A small sound classifier, trained from scratch.
Training: soap at rate 0.0029, 13000 steps, batches of 128.
Rows from block 5 of a small sound classifier, named by matrix and row number. Each number is 128 + 32 x the weight over its row's rms, rounded and kept within 0 to 255. All counts start at 0.
After each channel's rows are labels from the 100 clips, of 14976, where the channel reaches its highest value: "responds to" is what is common among them. Only what is clearly more common there than usual is listed. The data: notes from a synthesiser with random patches.
# conv: pointwise conv (model.blocks.5.conv.weight, 384x384x1), inputs 0-127

conv.194 [204 174 163 153 175 126 175 159 168 127 159  81 110  97 135 174 150 143 141 136 121 132 171 135 115 124 133 118  93 141 123 119 146 150 156 111 110 136 208 153 152 154 151 128  78  88 172  81  92 125  93 125 105  68 137 167 109  84 142 144 146 129 153 122 146 201 123 119 159 146 138 171 122  84 161 114 131 171 204 162 130 133 114  92 130  64 125 145  70 144 135 117 145 126 129 221 137 142 171 126 163 116 155  78  95 126 145 129 135 108 148 112 114 113 161 204 124 152 105 103 118 137 191 121 196 137 134 112]
responds to: echo; low-pass; noise

conv.101 [116 177 179 103  77 160 182  88 189 143 129 106 129 177 120 188 139 136 118 150 111 140 167 154 133 160  89 103 199 111 132 112  98 172 186 136  75  94  58 133 127 107 149 178 131 115 110 162 140 121 136 120  62 180 111 177 147 142 124 141 144 116 120 124 147 114 133 108 120 101 113 159 128  98 100  70 145 126 150 109 142 132 121 120  69 104 128 102 114 134 112 142 195 116 193  81 113  46 136 176  86 110 125 181 113 119  88 135 153 118 160 100 139 150 147 109 147  94 129 108  78 124  98 144  73  86  91 127]
responds to: noise; low-pass

conv.145 [175 113  81 126 144  55  57 112 130  82  75 109 124 104 108 133 125 148 124 146 101 176 187  87 129 113 147 153  71 151 128 124 128 112 159  96 125 178 105 129 109 127 136 115 130 168 158 125 124 149 175 150 138 103  93  43 156 106 136  72  95 130 115 129  97 140 152 103 125 142 166 146  72 116  98 182 122 123 114  90 101 138 177 135 138 114 148  70 107 117 146 126  48  85  96 164 136  91 170  85 126 110 109  84  93 158 119  98  99 115  47 131 133 130 112  72 108  83 108 139 154 138 145 132  35 117 139 120]
responds to: echo; pluck; triangle; oscillator: square

conv.377 [132 134 108  99 171  82 124  76 142 127 164 121 157 176  87 189 136 163 117 144 108 122  82  52  88  82  98 128 129 151 133  99  77 115 130 186 105 133 126  81 157 147 150 139 149 136 175  99 128 147 146 125 110 157  98 149 161 141 201  93 105 121 169 113 138 150 136 134 164  92 120 118 159 120  53 119 130 111  78 141 137 151 105 108 130  59  75 121 120 103  85 121  73 123 119 129  88 129  84 113 121 133 147  57 119 141 154 124 141 164 137 138 116  95 182 130 121 152 176 153 161  97 101 110  99 177 100 170]
responds to: gate; bass register; oscillator: triangle

conv.256 [115  95  97 139 131 178 121 142 124 155 184  98  87 166  74 129 149 133  70 150 110 101 109 102 124  98 120 120 125  95 118  85 151 163  86 130 133  66 154 117  95 100  62 124 119  97  88 149 132  93 150 112 106 138 110 146 136  52  76  80 157 112 112  80 133 152 135 186 154 153 156 144 110  81 161 159  98 153 112 151 118 143 135 101 154 104 143 162 148 141  87 100 102  93 130 138  89 179 192 121 146 112 136 113 162 134 142 131 128 125 103 140 102  86 172 156 141 110 132 112 172  68 173  77 114 148 149 112]
responds to: triangle

conv.90 [134 152 100 129 112 138 103  83 146 100 134 129 140 125 126 169 107 154 147 156 127 146 144 196  67 142  96  27  30 138 143 135 145 114 165 150 150 174 124 195 123 143 180 161 129 176 183  80 187 140 126 105 179  95 153 170 134 127 117 120 109 141 140 115 154 112 131 159  76 160 101 145 204 132  82 137 145 115 128 153 175 137 138 153  99 165 174  76 173 110 178 104 150 162  56 115 130 180 111  90 156 182 125  99 119 144 134 155 122 104 159 170 132 160 107 143 148 163 115 123 123 149 126 166 177 111 103 102]
responds to: noise; filter wobble; filter: low-pass

conv.18 [235 141 201 151 136 146 155 107 124 123 108 105  99 154  59 101 148 133 143 144 117  56 139 143 148 111  83 151 173 155 170  66 146  79 134 131  86 147 108 106 120 140 125 219 120 148  64  72 147  85 112  90 133 141 164  54 100 144 153 159 122 162 171  80  98 108 103 105 146 138 106 103 151 142  78 152  99  76 166 160 133 167 106 114 125 106 165 110  95  93 165  67  86  96 123 113 118 125 116  81 117 125 124 141 120 137 174 128 108 133 146 111 102 164 155  85 148 169 104 149 118  73 132 115 105  91 134 138]
responds to: echo; pluck; square

conv.254 [ 71 127 100 131 121 113 182 130 136 107 157 139 174 196 145 146 149 137 169 144 149 158  98 102 106 102 130 167 151 109  70  99 130 124  97 134 147 137 123 217 140  67 131 135  69 110 137 178 162 105 180 103 130 143 141 141  45 124 182  48 121  85 103 127 122  91 163 212  88 145 148 156 163  90 112  96  99  12 121 167 137  83 170 132 109 175 134 181 149  88 143 171 114 167 167 105  70 166 160 108 111  89 162 114 170 130 196 154 119  80 105 136 123 122 143 149 109 110 117  89 127  83  98 137 177 132 124 112]
responds to: triangle; low-pass; filter motion: filter opening

conv.285 [ 64  85 117  78 161 134 121 144 114 152 137 129 130 129 170 162 155 108  62  78 176  76  98  93  83  59  77  96 150 122  68 149 134 149  62 169 129 130 104 149 108 115 143 148 129 104 100 171 121 129 106  93 167 115  92 139 134 114 116 116 102 139  77 159 125  54 126 181 107 152 148 103  86 119 113 192 114 123 140 106 114 148 132 171 117  91 134 176  87 105 156 137  71 137 102 114  98 101 156 106 156 100 116 100 112 101 174 123 113 122  57  90 103 127 111 124 121 117 142 122 185 147 118 152  49 151  85  75]
responds to: noise

conv.345 [121 128 211  97 113  87 230  95 138  97 123 123 123 166 130 183 115 135 125 132 105 138 163 127 106 144 136 103 151 136  91 164 139  96  69 104  81  74 112  88 185 157 139  88 111 105  88 120 122 124  88 102 146 148  98 130 148 146  78 132  85 115 145 121 131 106 156 108 133  92  80 160 120 107 151  94 127  94  78  93 120 135  91 143  64  74 121  97 126 137  81 143 184 132  98  79  63 101  85 114 166 147 131  99 121 112 120  93 114 139 120  99 136 134 163 135 139 146 139 129 116 207 171  64 131 113 140 125]
responds to: bass register; noise; pitch class: E

conv.350 [115 144 124 110  95 108 249  98 107 145 152 117 127 104 136 130 133 127 132 122  70 127 174 141 103 134 138 147  80 111  93 164 186 110 127 164  92  98  97 139 160 159 149 152 144  93 144 117  63 110 179 210 187  75  52 192 132 110 135 153  97 124 123 119  80 129 122 104 161 107  66 140 135 105  75 151 140  52 143 141 149 130 128  96 128 108  98 157 128 209  86  73 155 124  95  90 147  82  83 150 127  67 131  73 188 150 155 109  86  75 116 128 148 125 137 133  98 103 174 145 115 154 152 149 160 114 103  96]
responds to: noise; low-pass

conv.138 [135 168 127 177 149 117 115 115 139 124 116 112 134  95 133 138 114 153 106 163 107 145  78 193 127 106 122 146  77 137 132 174 111  89 136 140 143 138 207 125 198 116 161  83 118 153 103  56 108 172  79  81 173 137 141 140  68 130 116 115 141 134 125 145 107 130 163  97 165 165 100 123 169 140  67 134 136 123 187 114 231 117 151 125 130 129  92 101 141 105  79 153 171 140 133 131 171 120 170 113 158 128 125  94 124 117 103  63 100 129 147 135 129 117  81 151 141 112 179 110  92 125 115  98 144 160 120 146]
responds to: echo; pitch class: F

conv.239 [159 130 143 141 189  82  78 133 170 174 116 165 130 124 100 128  79 132  94 160 139  80  96 149 120 196 161 164 145  90  84 109 138 209  91 123 119  65 141 143 127  82 150 111 128 123 147 107 143 112 146 122 109 112 120 111 152 114 131 106 118  74  85  25 111 144 191 157  96 133 137 170 147 215 121 148 136 126 126 186 110 117 160 113 186 157 199 132 131 133 186 150 154 120 119 124 169 146 120 174 102 123 103 123  90 136 120 162  86 133 147 116 169 155 131  69 193 175 106 126  97 139 127 107 121 160 119 110]
responds to: echo; pluck; bass register

conv.19 [ 77  54 169 117 167 141 133 116 134 164  89 153  95  98 157 142 143 132 167  84  79 111 212 141 129 111  83  97 115 133 104 114 142 131 168 112  87 124 122 159 126 140 128 140 120 115 169 172 116 138 121 163 117 114 103  97 119  83 181 155 153 163  82 125 145  85  99 147  81  93 101 150  89  36 113 128 162 167  99 173 102 102  94 127  95 122 110 116 166 157 124  40 156 125 142 163 202 150 133 108 154 143 121 137 120 159 104 132 151 131 118  68 148 130 155 174  86 166 150 150 160 186 165  83 146 115 111 109]
responds to: triangle; pluck

conv.29 [107 153 146 148 116 168 122  97 100 152 119 151 116 112 111 129 127  71 111 114 136 131 141 131 140 134 214  86 123 128 134 129 162 118 112  83  89  74 161 156 141 148 137  99  86 132 173 127  70 143 152 141 141 122  87 142 172 162 135 127 113 161 149 193 126 150  82  97 113  96  51 111 185 108 126 111  57 167 110 144 111 148 118 123 108 104  97 169 157 150 167 139 120 149 105 121 114 126 128  80  97 111 168  72 184 144  86 213 124 113  73 128 129 132 176 127  86 121  93 184  59 117 123 104 144 125 148 147]
responds to: detuned saws; triangle

conv.237 [115 153 162  75 135  92 125 147 156  70  97 214 103 102  96 108 112 130 128 121 156 150 162 134  72 139 150  59 151 138 103 143 104 102  98 124 146 126 128 148  98 150  89 148 163  68 129 130 174 156  88 133 146 164 148 110 189 144 149 118 146 110 103 169 103 111 214 117 147 120 110 143 176 143  93  89 198 165 125 161 146  86  87 112 120  72  94 133 158 165 168  77 107 135 151 139 102 152 129 149 104 110 183 125 141  70  81 134 171 143 107 128 137 103  96 122 179 115 142 166 137 153  90 161  74  74 114 157]
responds to: gate; bass register; oscillator: triangle

conv.193 [149 106 112 154 158 152 202 115 147 123 235 140 108 153 154 157 153 107 138 134 109  77 130  88 158  62 150 161 128 120 157 157 110 135 141 133 122 130 119 109  92 105 110 148 105 185  72 142 117 112 135 207 117 136 121 126 107 154 133 100 114  67 129 164 156 122 197 131 106  80 139 139 133 167 132 151 225 177 165  86 185 107 181 198 169 164 150 213 113 101 138 105 129 126  86 144 128  87 146 142 209 110  69 103 120  95 115 125  87 118 111 120 161 136 167 116 167 122 134 133 143 168 151 121  52 144 114 119]
responds to: detuned saws; notch

conv.339 [ 79 160 125 108 167  97 159 123 136 133 184  61 105 171 113 118 129 122 115 135 188  92 103 126 117 144 149 107 128 110 161 163  65 111 106 151 122  88 125 136 117 140 137 121 142 123 144 150 100  90  90  94 201 121 145 131  95 141 151 115 121 117 128 146 146 124  75 111 174 126 128  95 163 138 107 165  75 159 114 121 107  89 164 127 107  99 177 190 127 204 183 157 162 128  67 112 132 112 130 131 126 109 124 121 137  84 123 171 169 122 109 168  99 121  88 149 127 202 128  69 134 122 112  89 108  93 140 148]
responds to: detuned saws; noise

conv.24 [ 74  95 101 186 126 133  92 109  88 103 177  95 152 145 169 149 122 108 111 195 204 127 111  99  92 201 149 147 135 138 104 167 110 159 122 145 129  90 187  91 116 109  98 170 141 141 125 148 115 111 141 114 188 176 157 118 125 154 159  71 168  69 126 170 152 161 172 121 110  97 193 132 137 150 147 118 146 180 138 153 113 103 146 126 137 146 161 203 108 121 138 106 155 141  94  54 148 146 133 112  55 123 121 130 185 108 120 113 201 102 111 127 119 201  69 159 153 122 131 103 114 107 143 212 195 134 149 141]
responds to: detuned saws

conv.21 [102 137 179 134 154  56 151 126 167 135 130  76 120 138 124 118 159 182 101 160  91 145 137 132  89  40  76 117 123 165 128 102 147 101 119 116  86 114 158 119 138 113 180 136 154 156 108 122 126 121 168 117 100 137  60 120 163 127  92  94 148  27 131  68  57  91 151 118 151 136 128 110 121  73 133 188 112 130  83 152 136  50  99 106 118 139 111 139 106 155 139 110  95 145  89 106 149 138 136 154 128 107  80 120 181 136 100 100 127 165  91 111  91 146 128 163 182 175  79 116 169 121  89 136 125 180 101 132]
responds to: echo; bass register

conv.152 [118 129 105 155  98 133 153 107 158 149 217 134 110 111 124 171 129 132 162 162 134 104 126  87 130 130 104 103 128 140  95 145 129 120  44 133  62 122 141 126  97 162  75 117 151 113 145 139 117 111 170 133  79  74 103 171  93 135 158 157  99 110  72 110 137 159 103 105 110 203 156  98 113  92 124 122 131 102 132 109 112  80 163 171 180 101 140 103 165 153 106 157 157 104 103 130 183 206 129 102 202  92 135  88 120 115 122 154 117 144  76 149  95  85 135 146 110 185 117 118  81 130 135 132 157 129 108 122]
responds to: detuned saws; low-pass

conv.363 [146 128 123 132 151 121 127 125 158 119 112  92 186 115 120  95 135 147 204  90 152  89 130 120 121 139  90 123 111 104 184 137  93 142 129 142  69 123  82  76  89 157 148 131 114 162 114 140 155 126  71 209 122 151 169  98 124 122 198 140 140 106 174 149 146 104 252 175 134 157 139 181 149 183 107 118 129 151 137 130 129 124 108  63 133 101 137 111 107 109 116  96 130 149 119 113 134  71 120 183 133  91 106  82 139 155 134 153 112 112 135  87 111  80 141 152 176 128 135 170 133 109 122 163 100 148  93 146]
responds to: echo; pluck

conv.173 [144  75  95 134 102  81 128 133 121 189 122 142 161 137 123  92 130 150 102 122 122  90 119 185 109 136 152  66 158 127 131 159 121 129 134 165 110 131  94 105 127  97 168 101 118 121 146 149 112 182 100 115  91 114 119 164 170  62 131 149  93 143 117 180 140 131 115 143 104 127 116 126 121  95 131 116 121 145 102 100 138  99 151 100 125 162 154  67  85 162 166 105 201  98  86  99 167 131 123 154 115 173 120 130  47 126 120  60 148 106 132 122 138  90 138 121  69 139 220 105 131 163 162 141 164  93 132 129]
responds to: noise; gate